python train.py --model="multi-label image tagger" --dataset="rendered scenes of toy objects such as cars, trees, mugs and chairs" --train_examples=97500 --image_size=32 --crop_scale_min=1 --horizontal_flip=false --arch="resnet" --norm="batchnorm" --hidden_act="mish" --drop_path=0.05 --depths=[2, 4, 4] --kernel_size=3 --stem="single" --avg_pool_shortcut=false --widths=[64, 128, 256] --num_labels=52 --init="trunc_normal_002" --residual_init="zero_last" --optimizer="adamw" --learning_rate=0.0043 --beta1=0.9 --beta2=0.95 --eps=1e-06 --max_grad_norm=3.0 --max_steps=40000 --batch_size=64 --epochs=26.3 --lr_schedule="wsd" --decay_fraction=0.4 --final_lr_fraction=0.01 --warmup_steps=1200 --weight_decay=0.009
Rows from block 5, named by matrix and row number. Rows with one number belong to one channel. Each number is 200 + 20 x the weight over its row's rms, rounded and kept within 0 to 999. All counts start at 0. After the name is the row's rms in percent of the matrix's.
# convs0: first 3x3 conv (model.blocks.5.convs.0.weight, 128x128x3x3), inputs 32-63, a 3x3 kernel for each
# convs1: second 3x3 conv (model.blocks.5.convs.1.weight, 128x128x3x3, transposed), outputs 32-63, a 3x3 kernel for each
convs0.88,101,202,218,191,167,199,215,215,149,235,213,203,237,192,154,205,210,237,170,245,212,171,209,246,198,200,198,202,216,204,206,214,205,195,200,186,201,167,209,177,157,203,169,161,171,222,188,173,222,201,185,188,220,237,194,185,184,206,184,216,194,174,208,204,187,200,144,206,206,207,213,184,233,235,171,224,227,200,204,182,201,214,219,187,193,222,202,193,193,201,190,214,162,184,209,221,207,168,223,244,171,143,158,232,215,169,175,204,207,192,193,211,179,192,204,192,178,222,186,199,215,231,208,190,203,212,210,218,204,234,183,164,169,189,183,222,196,175,209,201,217,223,160,216,191,189,181,212,235,188,216,191,232,172,199,212,206,215,187,233,200,213,174,222,205,175,199,198,168,201,201,212,186,182,205,191,202,155,197,221,182,179,206,199,194,199,195,195,208,212,186,197,208,204,207,219,210,181,210,214,161,217,192,219,197,200,208,233,187,225,194,186,171,190,199,168,207,174,188,184,206,195,194,187,207,209,186,172,183,189,202,180,195,229,177,192,215,178,206,177,188,190,195,193,216,166,200,197,234,193,179,197,213,208,189,188,171,196,194,195,181,193,179,216,216,190,175,171,217,188,226,184,189,207,201,182,190,223,210,238,185,140,210,171,192,190,173,175,151
convs1.88,100,215,186,211,190,201,207,213,231,239,221,197,203,202,203,187,182,201,190,233,196,195,223,196,234,195,212,204,170,179,165,180,198,212,220,212,200,219,210,207,153,178,154,164,165,176,187,200,175,206,207,215,212,191,229,177,207,198,202,195,171,188,176,168,196,206,189,204,242,204,209,236,207,191,211,195,165,178,194,173,153,171,209,190,210,202,213,203,198,203,221,223,194,223,188,207,235,227,238,208,229,244,247,224,237,218,188,217,222,229,229,234,220,221,205,202,218,211,205,207,193,206,182,214,174,208,180,165,190,145,192,187,190,197,201,179,214,206,169,201,226,182,198,181,227,165,200,237,195,211,244,160,194,205,214,201,217,231,209,193,203,232,223,199,198,167,173,184,184,180,174,198,179,211,181,186,183,229,232,198,198,210,206,195,220,200,187,182,184,187,212,195,177,190,196,204,218,198,196,196,190,157,211,192,192,212,186,191,207,168,183,189,211,179,240,204,226,192,203,189,185,192,182,200,202,184,184,183,179,210,176,199,234,184,189,229,211,217,190,223,193,194,184,227,211,219,186,167,163,193,179,193,152,182,203,170,170,186,196,178,192,163,214,209,199,180,201,232,201,176,207,187,181,202,201,169,189,210,175,203,210,221,217,219,216,227,175,167,209
convs0.89,103,232,188,210,180,213,186,204,189,210,210,189,209,177,178,224,198,209,205,186,181,173,169,217,233,167,201,205,198,219,192,197,226,203,209,217,192,205,206,198,205,205,211,203,197,183,171,176,219,186,216,215,169,212,199,221,223,208,209,166,172,176,171,158,202,197,207,219,177,209,199,218,222,197,210,218,167,214,183,185,208,198,208,192,198,191,235,211,186,207,193,191,232,225,193,177,159,233,187,185,191,214,202,201,224,227,182,195,204,203,195,197,159,169,201,181,193,198,211,198,212,202,202,202,199,208,197,190,206,184,216,199,182,201,204,235,164,207,220,212,184,171,208,209,215,193,218,191,187,207,213,186,223,172,187,203,224,208,231,205,210,208,172,164,168,159,195,200,192,183,171,205,212,199,209,187,217,211,188,219,200,208,190,204,193,211,198,177,209,191,228,205,194,193,118,96,242,157,135,187,199,190,217,223,212,229,217,220,213,180,182,189,176,189,211,200,193,221,203,193,201,215,186,202,216,173,188,151,219,224,224,204,203,243,188,171,148,156,188,224,278,182,168,221,185,177,199,207,203,176,225,202,197,182,208,220,209,233,177,210,208,217,191,191,194,209,206,165,209,195,199,231,206,187,197,184,213,199,205,187,179,206,153,176,203,194,198,190,196
convs1.89,097,214,207,218,197,199,204,192,216,197,191,194,209,199,193,184,188,189,162,204,212,196,196,214,197,168,198,186,191,207,195,203,207,197,195,212,175,195,202,198,197,198,210,178,202,205,185,154,188,186,196,207,209,234,197,190,224,204,181,198,189,205,206,184,206,193,201,197,192,199,180,221,169,212,200,207,212,208,192,205,199,205,179,178,181,194,209,205,183,200,201,205,206,191,198,198,183,200,208,180,178,170,199,202,201,188,203,211,218,208,192,195,211,219,231,205,181,212,209,206,214,226,240,215,192,225,188,175,196,180,193,200,151,230,223,206,209,216,204,207,161,197,220,212,215,220,187,193,214,198,195,202,212,194,208,163,194,210,225,181,190,183,180,185,203,173,219,192,225,214,224,202,171,191,199,193,191,196,197,205,194,232,220,236,222,204,226,214,211,208,132,117,143,117,94,148,166,133,187,185,206,195,201,208,175,205,178,190,207,167,200,208,222,183,205,179,194,184,158,135,193,172,169,192,182,184,205,232,239,223,243,249,215,237,226,205,165,190,201,195,219,200,191,182,190,197,165,216,197,206,204,179,192,236,214,184,196,208,166,197,209,200,188,215,202,196,204,169,176,164,194,207,198,182,218,202,198,225,201,238,193,195,216,211,196,192,206,221,182
convs0.90,099,199,225,208,168,214,180,181,187,199,193,197,180,171,203,201,179,195,194,186,177,195,205,225,215,188,210,207,213,175,186,188,168,172,176,183,215,207,213,212,217,225,210,193,209,190,191,210,204,203,226,185,220,230,233,182,192,189,216,219,210,206,240,207,192,195,194,203,207,220,201,216,196,203,185,185,189,209,187,215,193,194,203,177,199,209,186,176,191,207,192,222,204,232,201,194,192,222,192,218,219,209,200,197,221,182,210,213,192,205,214,214,169,195,183,185,191,200,214,197,204,198,204,214,196,197,204,193,181,192,198,185,215,219,196,204,189,149,189,147,89,159,189,143,202,213,208,203,181,216,183,185,198,167,203,199,214,206,185,190,188,180,201,184,212,180,187,153,207,228,206,195,198,199,210,192,207,174,213,192,198,193,219,205,206,277,235,180,254,210,206,198,191,193,190,179,197,188,190,211,205,206,224,210,194,197,192,188,207,203,201,179,182,204,169,193,178,213,175,206,213,198,199,206,199,186,175,177,201,211,206,185,220,210,185,205,187,190,216,212,213,222,220,220,220,191,191,218,208,209,205,215,219,185,176,197,208,227,189,198,189,196,174,214,200,189,200,183,217,213,203,203,194,195,204,207,206,209,223,221,186,179,204,227,193,204,173,180,172
convs1.90,100,202,213,186,213,214,217,217,213,213,199,190,180,195,199,221,194,196,208,199,194,201,200,203,178,190,224,182,176,193,163,172,213,181,173,191,175,191,203,205,198,191,199,208,195,192,210,194,185,213,208,197,188,209,216,202,228,248,196,231,234,208,224,218,213,183,196,195,203,178,215,213,210,200,187,196,209,204,225,203,201,177,193,207,205,206,207,204,209,203,211,181,187,171,183,195,202,188,208,201,221,215,201,207,209,203,207,178,191,200,208,205,197,201,210,207,190,202,205,203,214,209,210,209,192,196,188,197,210,208,193,198,201,200,216,213,219,266,282,230,309,306,228,329,304,197,194,203,216,201,195,182,203,214,241,224,210,225,224,212,208,205,213,202,176,163,215,177,195,186,196,192,223,209,214,191,195,193,185,193,191,185,199,218,186,202,214,182,202,202,187,187,192,181,189,192,190,187,193,191,190,194,196,227,207,203,219,221,197,178,182,204,200,191,189,214,216,201,203,213,195,217,209,202,187,193,197,200,200,208,209,207,216,208,225,203,192,211,205,182,216,221,202,212,206,192,191,215,177,188,202,189,150,195,224,218,183,205,184,202,213,208,214,188,199,216,218,207,180,185,180,206,214,194,193,193,208,206,215,196,196,175,202,207,186,198,190,198,180
convs0.91,096,205,210,209,212,185,203,219,167,183,175,222,181,214,188,188,184,172,178,193,194,182,177,163,165,191,208,218,188,223,198,212,189,188,213,196,176,152,171,198,200,169,165,220,216,236,205,234,209,206,217,202,194,213,174,172,221,202,192,202,222,178,212,209,217,197,204,189,200,218,196,212,249,193,219,174,168,256,183,180,250,195,177,190,196,196,206,214,197,212,227,204,234,204,188,186,217,188,197,180,218,235,196,222,218,189,206,174,164,225,189,232,172,156,180,224,170,215,204,188,198,186,184,187,173,207,189,189,189,213,179,233,247,196,232,208,220,200,197,209,168,156,214,214,186,203,202,221,167,211,206,188,213,199,215,192,208,216,236,205,213,187,191,229,237,212,182,188,227,214,194,208,184,206,182,168,197,212,185,209,221,176,199,217,189,199,214,197,188,200,195,194,202,219,216,208,180,210,192,192,184,199,207,224,165,167,256,226,196,147,212,228,184,202,204,206,205,200,203,207,203,171,158,220,177,179,219,206,200,218,181,211,209,171,198,221,225,232,225,197,203,232,172,209,181,225,197,180,217,207,183,225,217,182,202,201,192,144,215,170,193,216,205,191,214,210,179,197,213,171,188,193,175,214,227,229,220,208,180,181,201,204,175,170,222,179,188,204,190
convs1.91,102,177,161,199,174,150,157,193,163,140,174,168,170,156,222,188,193,201,219,160,201,163,200,171,218,184,212,194,207,234,194,199,207,186,167,193,206,212,219,200,220,248,241,195,262,260,192,199,218,185,197,202,179,209,190,200,202,193,207,206,192,196,170,195,203,207,220,210,237,207,187,228,192,185,224,243,205,212,155,169,214,190,185,200,212,211,188,190,193,198,208,189,227,218,216,203,193,196,216,156,211,213,201,212,230,211,192,188,220,207,241,251,202,233,224,232,208,207,177,200,190,197,203,201,209,211,188,199,200,227,176,214,171,215,213,219,183,185,193,199,202,207,186,231,193,204,214,178,218,212,180,223,185,193,200,170,196,199,200,201,179,220,200,219,180,222,220,184,223,209,198,208,187,205,211,191,212,190,197,195,192,211,200,224,223,201,213,212,214,196,190,186,193,212,200,220,203,201,221,198,197,187,196,178,157,220,212,198,180,194,205,202,213,219,189,186,177,199,196,176,201,167,152,205,178,192,206,213,211,182,223,210,182,211,203,194,177,245,194,242,196,210,195,225,247,221,222,223,210,205,207,197,199,186,182,185,184,167,142,214,150,141,231,222,186,211,191,208,215,168,218,179,161,130,214,211,136,226,205,186,180,191,183,183,211,228,167,204,203
convs0.92,100,210,237,192,210,169,174,196,207,225,216,222,215,213,220,203,212,187,201,191,233,216,194,177,203,207,186,216,180,169,160,209,241,224,194,210,224,196,208,198,188,179,169,175,156,179,192,187,205,195,199,219,207,204,229,184,184,176,185,188,195,221,197,199,204,216,240,208,199,205,210,183,192,187,212,188,164,195,196,174,181,203,191,146,178,202,211,200,221,203,186,210,186,183,199,199,174,197,205,195,172,197,213,174,183,196,209,213,189,168,156,185,208,211,222,189,204,187,182,206,201,207,206,202,202,195,211,186,213,179,188,208,197,188,170,221,187,228,187,198,210,198,191,199,216,190,215,188,165,199,153,187,159,184,200,215,188,206,179,170,197,194,193,197,195,230,222,205,193,179,197,180,182,217,233,183,185,213,238,189,200,190,187,191,188,170,187,205,238,247,223,153,129,244,247,208,199,220,226,193,182,159,212,201,210,193,184,175,209,199,213,209,224,214,199,197,207,191,185,163,173,196,197,202,177,209,202,202,199,211,206,224,189,167,187,202,207,181,229,199,201,173,234,237,234,213,211,212,213,207,172,211,184,221,206,203,193,220,196,207,195,224,190,210,207,200,225,232,200,208,205,201,201,192,202,199,215,211,204,191,195,222,221,188,214,178,198,218,202
convs1.92,096,216,221,238,189,187,198,218,184,181,191,199,197,194,192,208,195,190,198,186,202,208,192,200,218,180,221,229,211,211,223,204,241,216,193,173,189,193,244,195,190,183,201,201,189,194,175,250,213,230,267,248,205,208,205,177,169,183,205,214,211,213,204,234,177,194,196,184,211,181,215,198,200,216,195,183,202,221,209,192,200,185,196,183,174,224,250,258,207,196,237,205,207,204,213,223,210,182,151,189,200,189,219,171,178,166,198,183,199,185,165,183,181,191,217,224,221,237,215,216,194,202,176,186,193,182,183,193,207,200,223,187,220,257,237,193,185,177,169,181,213,196,206,189,199,157,180,148,177,190,184,182,196,204,228,187,183,201,198,201,221,192,196,206,184,208,197,189,204,192,176,192,207,195,178,194,176,161,184,221,199,238,176,199,181,200,198,221,224,222,225,180,224,195,150,163,166,184,173,217,184,190,237,215,208,209,203,191,193,200,177,209,198,194,190,177,199,172,192,158,202,216,208,211,207,197,197,221,197,218,239,218,211,214,216,204,244,210,232,211,216,197,206,209,174,221,223,189,211,162,197,197,208,201,172,212,205,189,217,197,153,179,205,194,197,215,218,179,214,213,186,168,235,211,209,196,183,202,195,230,189,226,167,187,184,200,210,229,242
convs0.93,100,174,156,187,164,171,196,171,209,190,167,184,179,199,233,224,232,222,223,188,217,221,181,211,194,193,211,210,218,208,191,225,219,197,191,185,197,197,206,213,212,210,206,181,202,198,215,202,213,197,198,179,184,232,214,211,195,203,176,137,170,183,186,216,209,221,221,225,154,169,209,164,178,199,179,165,144,146,158,199,177,162,195,209,187,184,210,197,210,214,201,235,225,221,234,178,159,205,210,220,184,189,223,223,192,204,186,187,178,197,194,206,220,206,218,167,185,171,208,226,200,207,203,191,193,224,209,225,188,183,173,185,196,215,215,207,219,206,178,217,218,202,221,203,209,201,205,193,199,202,178,197,180,189,235,188,240,176,186,232,181,209,194,178,218,218,211,217,214,211,186,185,201,217,233,224,192,214,200,205,213,221,217,206,193,182,169,199,206,196,205,194,207,179,188,214,185,224,198,220,202,214,194,213,188,205,235,226,217,229,160,178,203,160,184,220,199,206,165,194,167,208,197,181,170,173,194,216,239,198,208,195,213,218,210,186,214,198,219,168,166,231,187,190,233,226,225,202,201,153,218,221,208,158,183,214,165,200,184,222,237,170,219,197,213,157,115,126,159,174,152,213,206,214,201,221,201,207,202,202,210,202,228,179,193,196,213,200,176
convs1.93,102,167,162,174,177,179,198,199,193,208,224,162,194,143,191,188,172,203,227,200,228,210,189,195,177,179,200,197,191,206,203,212,197,229,202,186,199,191,204,208,196,206,184,198,210,211,177,189,201,214,178,172,193,186,169,233,202,201,220,209,223,227,224,192,178,187,173,182,177,186,218,182,173,214,246,225,221,309,249,198,210,207,203,172,179,210,191,181,211,195,216,219,221,201,201,200,200,216,199,210,174,170,177,187,186,202,169,177,157,200,186,172,174,182,181,182,167,177,191,181,209,176,202,186,186,229,200,190,168,190,196,185,177,184,163,168,219,193,171,186,194,206,207,199,206,196,202,218,198,213,199,182,193,185,181,201,178,182,156,151,186,166,156,201,186,179,206,191,187,200,201,198,231,203,193,187,171,185,184,169,195,224,207,197,197,189,221,212,199,226,216,207,210,236,208,205,201,185,201,222,216,198,197,220,237,217,210,191,237,263,229,194,256,246,200,244,289,157,160,177,171,201,199,238,237,216,197,182,198,203,206,179,183,228,196,180,195,198,211,211,202,201,205,173,198,197,231,219,232,226,190,185,199,215,170,204,206,197,202,180,207,217,194,208,183,230,211,189,255,230,237,206,203,212,205,196,191,224,191,196,207,214,213,211,228,221,219,215,225
convs0.94,098,186,220,205,195,232,203,194,205,180,203,215,212,166,213,204,179,199,208,227,192,148,197,216,180,150,199,176,188,167,197,196,232,203,205,214,194,195,220,208,187,198,203,204,186,214,221,192,190,217,177,215,188,226,180,217,196,204,215,169,204,183,249,215,187,217,211,212,186,210,182,217,227,212,178,216,163,173,205,184,259,202,207,142,192,168,213,199,189,220,206,203,166,177,230,174,221,194,224,190,219,212,206,210,206,223,223,258,210,175,159,177,221,235,196,196,206,202,206,197,224,204,222,210,183,229,208,163,226,187,179,154,180,187,191,220,213,163,201,201,201,194,207,211,197,220,163,202,217,175,204,198,225,203,197,211,213,212,164,179,202,202,192,216,193,218,213,206,216,186,186,199,216,172,220,219,144,243,190,185,219,210,187,201,196,188,200,210,238,203,183,189,179,196,193,200,187,203,219,253,226,207,186,220,187,187,186,234,213,231,195,183,210,180,176,202,196,204,207,196,201,249,195,190,218,191,193,195,191,199,184,188,215,184,182,184,222,195,198,189,217,163,237,216,200,237,189,193,206,214,201,175,207,195,232,215,180,224,202,209,229,195,186,193,203,202,205,215,212,185,188,196,190,185,200,202,176,225,188,191,202,172,221,208,196,216,195,201,175
convs1.94,105,200,211,186,244,211,207,231,198,223,167,177,172,199,196,206,203,177,209,181,191,186,185,219,213,199,227,171,191,199,166,198,204,196,242,221,203,184,170,168,197,213,187,201,199,175,190,169,206,213,206,210,203,199,185,190,181,200,220,199,196,203,218,214,222,233,224,194,256,246,204,184,211,183,171,148,201,182,189,209,230,216,183,192,181,205,201,202,203,192,174,220,199,205,213,271,220,214,247,208,224,228,224,211,210,215,197,196,187,200,214,199,176,208,183,170,184,177,184,177,182,198,184,211,232,214,196,226,219,188,186,200,201,179,164,158,204,195,202,171,196,183,174,191,199,205,220,201,209,183,218,203,189,176,176,179,208,193,169,200,206,230,184,168,174,153,182,155,179,177,181,216,198,234,231,188,221,202,202,209,197,200,207,204,198,212,196,193,182,204,191,206,208,209,195,196,201,192,208,202,185,180,183,186,204,205,231,210,185,215,211,176,242,183,186,201,155,201,199,233,179,223,223,212,208,230,206,217,222,224,256,246,205,192,219,208,203,214,204,166,154,203,167,205,200,182,201,221,169,182,193,174,188,243,234,211,208,230,214,217,217,218,238,199,208,204,228,188,189,192,146,209,190,151,206,191,211,219,208,206,204,250,218,210,254,209,187,220,223
convs0.95,099,183,196,196,197,178,227,198,224,212,165,169,184,122,167,233,192,215,183,214,210,216,198,191,221,221,180,191,195,204,217,210,215,184,207,190,175,180,194,187,178,206,197,214,208,203,206,211,227,173,192,201,171,184,189,208,178,202,186,169,207,164,194,221,222,207,217,190,167,216,199,179,249,196,199,182,145,230,210,222,218,210,165,229,195,190,231,217,206,208,165,146,226,190,157,195,202,226,199,211,214,215,224,198,199,226,159,188,202,211,191,186,213,162,204,217,205,223,191,204,224,204,203,225,217,212,196,153,196,206,176,206,230,205,224,190,166,231,182,164,224,207,201,239,179,236,235,194,214,212,208,209,188,173,197,210,210,202,199,180,213,200,197,193,166,165,165,171,169,194,183,215,206,211,174,174,215,185,188,257,215,194,205,213,198,214,205,191,190,193,211,204,214,218,221,205,178,215,208,179,176,209,164,198,213,211,189,191,175,184,213,188,215,208,190,168,182,142,216,199,162,263,217,134,160,205,218,180,190,231,211,196,218,208,223,190,182,230,184,220,181,194,162,175,209,202,199,194,187,214,212,192,212,196,188,177,161,198,176,215,220,174,217,176,174,188,132,218,179,217,223,190,204,201,195,209,191,182,218,194,202,204,235,159,223,230,175,184,199
convs1.95,102,207,205,227,232,215,221,193,203,210,211,237,230,202,232,225,230,208,229,174,156,221,195,179,219,201,188,217,186,230,228,202,212,167,210,177,220,186,232,197,221,234,209,190,214,228,209,196,196,197,188,191,228,204,206,201,216,184,207,217,228,121,191,175,147,239,200,180,234,203,179,209,183,206,197,185,186,168,152,172,156,178,183,197,209,187,222,183,172,187,200,212,210,195,205,180,226,224,202,199,198,191,208,185,202,199,198,206,232,200,198,214,218,193,233,211,218,212,179,214,171,205,194,197,210,187,194,207,229,258,190,249,232,213,202,230,179,212,170,194,215,192,177,211,215,229,225,195,209,246,211,243,179,207,241,228,204,194,245,209,204,245,248,221,226,213,222,232,192,219,206,219,171,177,187,197,216,190,223,210,200,216,201,194,203,208,205,208,203,211,202,163,210,194,178,200,187,213,213,200,187,192,167,204,190,193,193,232,177,182,187,174,160,191,187,173,185,197,227,215,201,212,257,176,231,223,198,188,215,213,192,167,233,196,219,184,183,177,206,173,180,180,174,228,235,192,199,212,183,184,187,212,200,214,181,182,209,187,166,194,182,198,232,202,218,187,202,243,223,214,247,213,226,210,229,236,220,230,173,215,221,221,186,212,167,192,191,148,208
convs0.96,100,175,192,209,225,177,218,176,173,234,192,189,170,194,157,169,203,207,172,184,186,193,201,243,193,195,209,198,169,187,195,234,216,203,201,169,183,185,202,192,204,181,209,146,188,213,193,208,215,175,191,210,201,200,211,204,200,191,173,202,205,219,217,215,186,230,184,188,220,229,174,218,189,207,222,188,207,232,201,184,204,188,214,209,186,222,196,200,195,190,186,169,145,180,182,209,194,203,211,184,213,236,221,137,186,188,202,212,161,176,180,227,184,197,208,210,205,197,218,192,177,214,201,210,221,177,209,199,221,246,209,185,183,197,202,213,190,173,217,215,208,241,200,178,202,221,227,215,200,159,195,216,168,187,188,170,242,202,161,191,218,191,232,185,209,199,199,224,202,193,242,209,202,184,233,218,188,208,233,201,180,199,190,188,198,176,199,211,163,191,197,199,204,225,236,206,194,145,206,185,221,190,214,237,150,153,160,211,236,200,182,186,189,183,196,221,190,198,185,231,187,192,198,213,214,194,231,205,212,261,225,190,227,201,193,171,205,186,201,189,173,233,192,198,203,200,202,211,189,187,217,187,217,184,158,229,201,187,211,219,228,209,200,231,231,186,165,190,198,196,195,228,219,193,204,191,170,205,238,209,198,200,231,213,207,215,167,171,189
convs1.96,099,202,190,198,171,180,172,193,151,176,194,199,214,209,178,211,219,200,164,192,184,182,221,229,223,179,162,207,216,195,203,195,199,186,203,226,218,190,187,220,213,224,219,223,246,206,193,224,217,199,192,189,193,204,189,209,203,180,221,173,193,201,200,204,178,145,188,143,181,209,207,181,193,173,209,173,203,214,188,169,202,161,181,207,185,186,208,196,227,194,179,220,190,199,195,202,188,209,201,212,225,214,222,205,216,222,179,228,240,194,178,187,199,188,213,202,202,206,199,204,182,201,212,194,214,181,196,180,199,204,207,206,219,202,200,158,182,185,178,191,191,186,196,192,179,209,221,197,221,192,182,227,150,190,206,212,207,224,235,188,221,190,227,194,189,206,212,194,232,204,204,215,202,188,205,192,181,199,186,210,268,202,226,204,194,177,206,213,207,218,227,215,228,217,193,196,189,208,195,175,184,166,211,177,128,210,174,151,166,221,172,194,221,207,200,225,230,198,202,194,165,191,190,188,199,164,197,218,178,206,197,209,206,192,210,182,200,204,192,186,183,207,214,217,210,231,268,201,165,191,206,209,210,197,157,194,192,187,208,181,177,171,203,203,201,189,202,174,178,209,174,235,181,208,203,203,157,225,177,138,182,217,187,239,218,193,215,181,205
convs0.97,101,174,201,208,189,202,183,192,214,208,181,198,203,215,203,178,200,201,187,191,230,213,178,228,181,207,205,213,220,225,222,212,214,225,215,211,221,212,198,185,177,174,198,195,176,232,183,183,183,192,171,194,202,193,202,213,167,189,195,158,187,223,213,232,219,203,209,201,196,199,193,198,202,205,216,210,204,195,197,181,164,152,186,200,183,209,219,210,201,204,218,220,188,198,213,203,197,192,196,204,199,222,193,191,182,171,197,210,180,197,196,192,221,195,187,188,225,191,163,209,177,204,228,215,191,195,184,190,185,175,217,211,184,214,224,198,202,149,181,192,152,177,216,223,242,211,208,200,230,218,198,203,211,198,212,212,222,202,192,202,217,202,188,207,170,169,216,185,212,182,176,217,202,216,218,201,204,211,205,195,203,180,231,183,224,250,245,169,142,153,170,224,177,217,236,256,185,162,142,195,187,186,217,187,201,232,217,202,203,196,179,210,210,212,200,201,208,203,190,224,179,192,194,224,196,210,244,198,175,189,195,154,172,186,190,203,195,176,197,175,178,202,232,222,237,206,194,195,203,178,177,197,207,211,209,206,236,202,170,203,229,189,188,198,218,221,190,204,220,198,174,180,173,169,203,187,211,186,211,178,198,193,192,189,209,222,187,211,187
convs1.97,098,201,163,214,182,180,185,188,185,204,191,175,181,222,193,186,186,202,177,194,204,210,220,195,197,216,229,209,240,190,202,202,210,183,212,231,212,195,202,183,232,204,210,200,201,182,169,199,197,186,202,202,193,183,192,193,135,182,177,178,166,186,224,174,198,244,203,179,199,195,187,175,197,172,210,224,201,211,216,186,199,183,219,232,196,200,204,237,164,193,184,197,219,195,192,208,180,219,187,213,184,196,196,190,199,205,211,194,200,181,204,204,198,171,183,180,190,192,191,230,193,193,191,167,192,192,167,214,192,201,181,207,206,221,203,221,213,213,209,213,271,246,218,276,248,226,215,229,195,164,177,184,214,176,169,193,189,199,203,227,186,197,212,194,230,206,207,221,211,194,204,217,177,200,171,226,212,217,209,203,219,205,185,201,175,199,232,214,214,234,232,239,238,211,202,239,236,222,239,223,229,208,199,210,172,188,188,187,208,194,218,213,196,217,199,217,196,217,191,205,185,211,200,185,178,214,129,200,182,237,200,167,225,225,153,206,255,237,205,212,214,219,225,255,200,193,192,205,208,201,222,189,228,237,173,200,202,197,213,238,206,191,190,185,201,192,197,170,191,183,195,170,187,225,203,209,191,201,199,199,201,199,198,186,175,197,175,181,196
convs0.98,100,179,161,169,207,176,213,207,175,131,189,160,209,198,188,179,221,228,184,211,196,213,201,208,204,190,189,175,219,212,198,222,185,168,190,205,212,188,215,194,222,240,228,196,225,233,183,218,203,196,193,202,173,182,174,190,211,225,157,183,224,200,133,181,210,208,210,205,190,219,213,221,192,202,192,211,201,194,198,198,214,191,218,194,216,198,199,194,201,196,215,219,216,202,194,203,224,198,171,208,220,196,215,217,238,246,191,221,206,169,175,183,196,208,214,190,199,191,197,216,169,183,198,176,201,203,195,161,200,225,179,220,220,165,233,202,199,175,176,218,170,227,181,200,225,201,198,195,213,197,204,190,214,212,220,148,177,212,177,189,163,200,181,187,204,209,185,208,201,189,201,186,179,158,174,189,246,229,205,224,237,212,178,169,201,197,190,203,216,204,178,194,180,180,210,188,222,194,229,207,226,220,248,204,194,215,206,195,204,209,200,243,182,203,219,165,170,167,199,181,223,198,184,186,194,230,202,204,195,227,218,195,199,220,213,202,215,182,223,231,195,192,180,214,205,155,184,175,204,217,216,210,186,221,211,206,172,162,176,181,159,157,213,203,202,149,195,232,186,209,181,209,187,171,203,209,167,200,217,218,200,200,162,188,198,208,142,194,223
convs1.98,101,167,184,190,185,205,171,231,189,197,201,215,207,152,198,195,176,201,204,203,207,210,194,194,212,191,158,205,188,219,213,234,215,218,249,216,184,179,193,199,179,193,193,191,210,220,206,213,227,218,230,175,164,213,194,187,162,191,147,175,203,218,174,213,199,202,185,209,226,176,220,214,203,222,212,190,213,190,216,206,211,189,192,182,209,185,212,225,229,188,193,192,208,186,226,254,219,202,217,220,199,188,198,228,181,190,202,193,199,218,214,219,210,212,204,165,181,224,189,194,189,184,200,200,183,182,194,209,226,176,206,175,194,187,194,201,226,193,187,167,200,211,159,191,205,204,179,217,184,188,206,197,199,182,195,176,223,167,210,199,197,179,199,176,204,208,187,229,213,214,223,212,176,175,206,183,166,182,169,164,184,203,230,232,206,222,193,187,206,220,221,205,190,213,190,184,185,186,186,230,212,199,236,230,211,203,214,215,227,199,221,179,191,189,216,182,187,193,200,185,207,218,181,186,196,174,223,214,218,201,230,195,210,194,179,169,204,203,197,185,175,222,203,187,196,187,185,233,196,204,206,215,204,195,194,184,189,174,232,177,100,171,226,201,229,184,192,200,170,201,242,196,208,211,199,167,208,215,189,212,190,256,210,222,236,199,223,238,229
convs0.99,100,241,194,179,211,217,194,194,205,200,196,180,165,189,203,199,185,164,226,181,175,200,203,180,211,178,189,170,192,207,186,215,206,182,192,207,189,236,142,183,208,199,164,203,211,194,192,207,189,180,221,227,196,175,195,169,189,206,212,185,226,196,178,208,203,179,253,217,209,187,169,232,203,203,241,222,196,166,185,216,234,193,209,214,205,196,172,173,218,225,200,208,149,170,206,180,206,217,192,214,215,218,219,188,220,230,191,168,183,176,141,168,211,233,222,187,209,168,211,197,230,201,193,181,194,220,161,214,214,213,189,172,203,189,168,182,211,198,170,211,222,239,198,193,233,185,183,188,226,195,182,204,229,191,208,219,162,198,221,185,178,174,210,184,176,185,224,216,232,216,197,188,205,215,188,163,208,209,198,222,218,196,215,207,205,170,175,210,204,184,221,200,209,204,173,189,191,200,167,211,242,216,232,231,220,200,209,190,196,193,193,186,193,202,177,190,181,194,176,158,180,180,188,209,221,226,201,194,174,200,189,190,188,178,205,210,216,203,251,168,197,181,225,219,201,177,193,222,221,173,227,240,206,210,228,156,182,198,167,217,187,172,204,217,215,219,231,191,192,160,169,194,193,205,198,186,188,164,207,210,153,217,236,241,179,209,196,180,171
convs1.99,102,245,209,217,177,169,209,199,196,164,224,228,182,193,189,181,220,198,187,199,210,213,199,246,215,205,191,192,208,184,217,213,219,196,208,200,194,197,183,171,192,184,177,205,184,185,165,171,199,177,179,211,209,217,207,232,224,216,216,226,195,221,198,160,201,223,214,238,252,214,214,211,173,219,175,197,214,181,195,203,200,209,180,202,181,207,182,205,195,202,164,204,222,193,213,219,244,229,257,263,193,160,169,184,187,186,164,190,172,213,178,171,182,199,190,214,184,214,186,203,174,221,194,212,225,219,231,220,194,184,197,193,177,188,198,197,201,218,206,227,250,210,218,255,223,176,202,160,196,262,196,211,195,193,175,195,173,202,171,200,228,176,211,183,165,203,142,179,184,189,196,194,207,203,245,215,229,255,215,247,233,180,193,198,194,209,223,201,201,200,194,195,186,187,202,215,213,205,214,214,206,223,202,194,198,221,215,231,210,214,166,197,188,213,225,186,183,185,202,196,185,182,210,202,185,192,164,165,184,227,198,198,160,240,186,207,191,181,218,183,200,239,197,178,213,200,240,203,206,171,193,186,143,254,268,253,212,226,229,196,189,198,192,202,201,212,220,209,213,222,214,168,147,174,181,207,199,204,214,175,222,185,193,211,199,186,197,256,236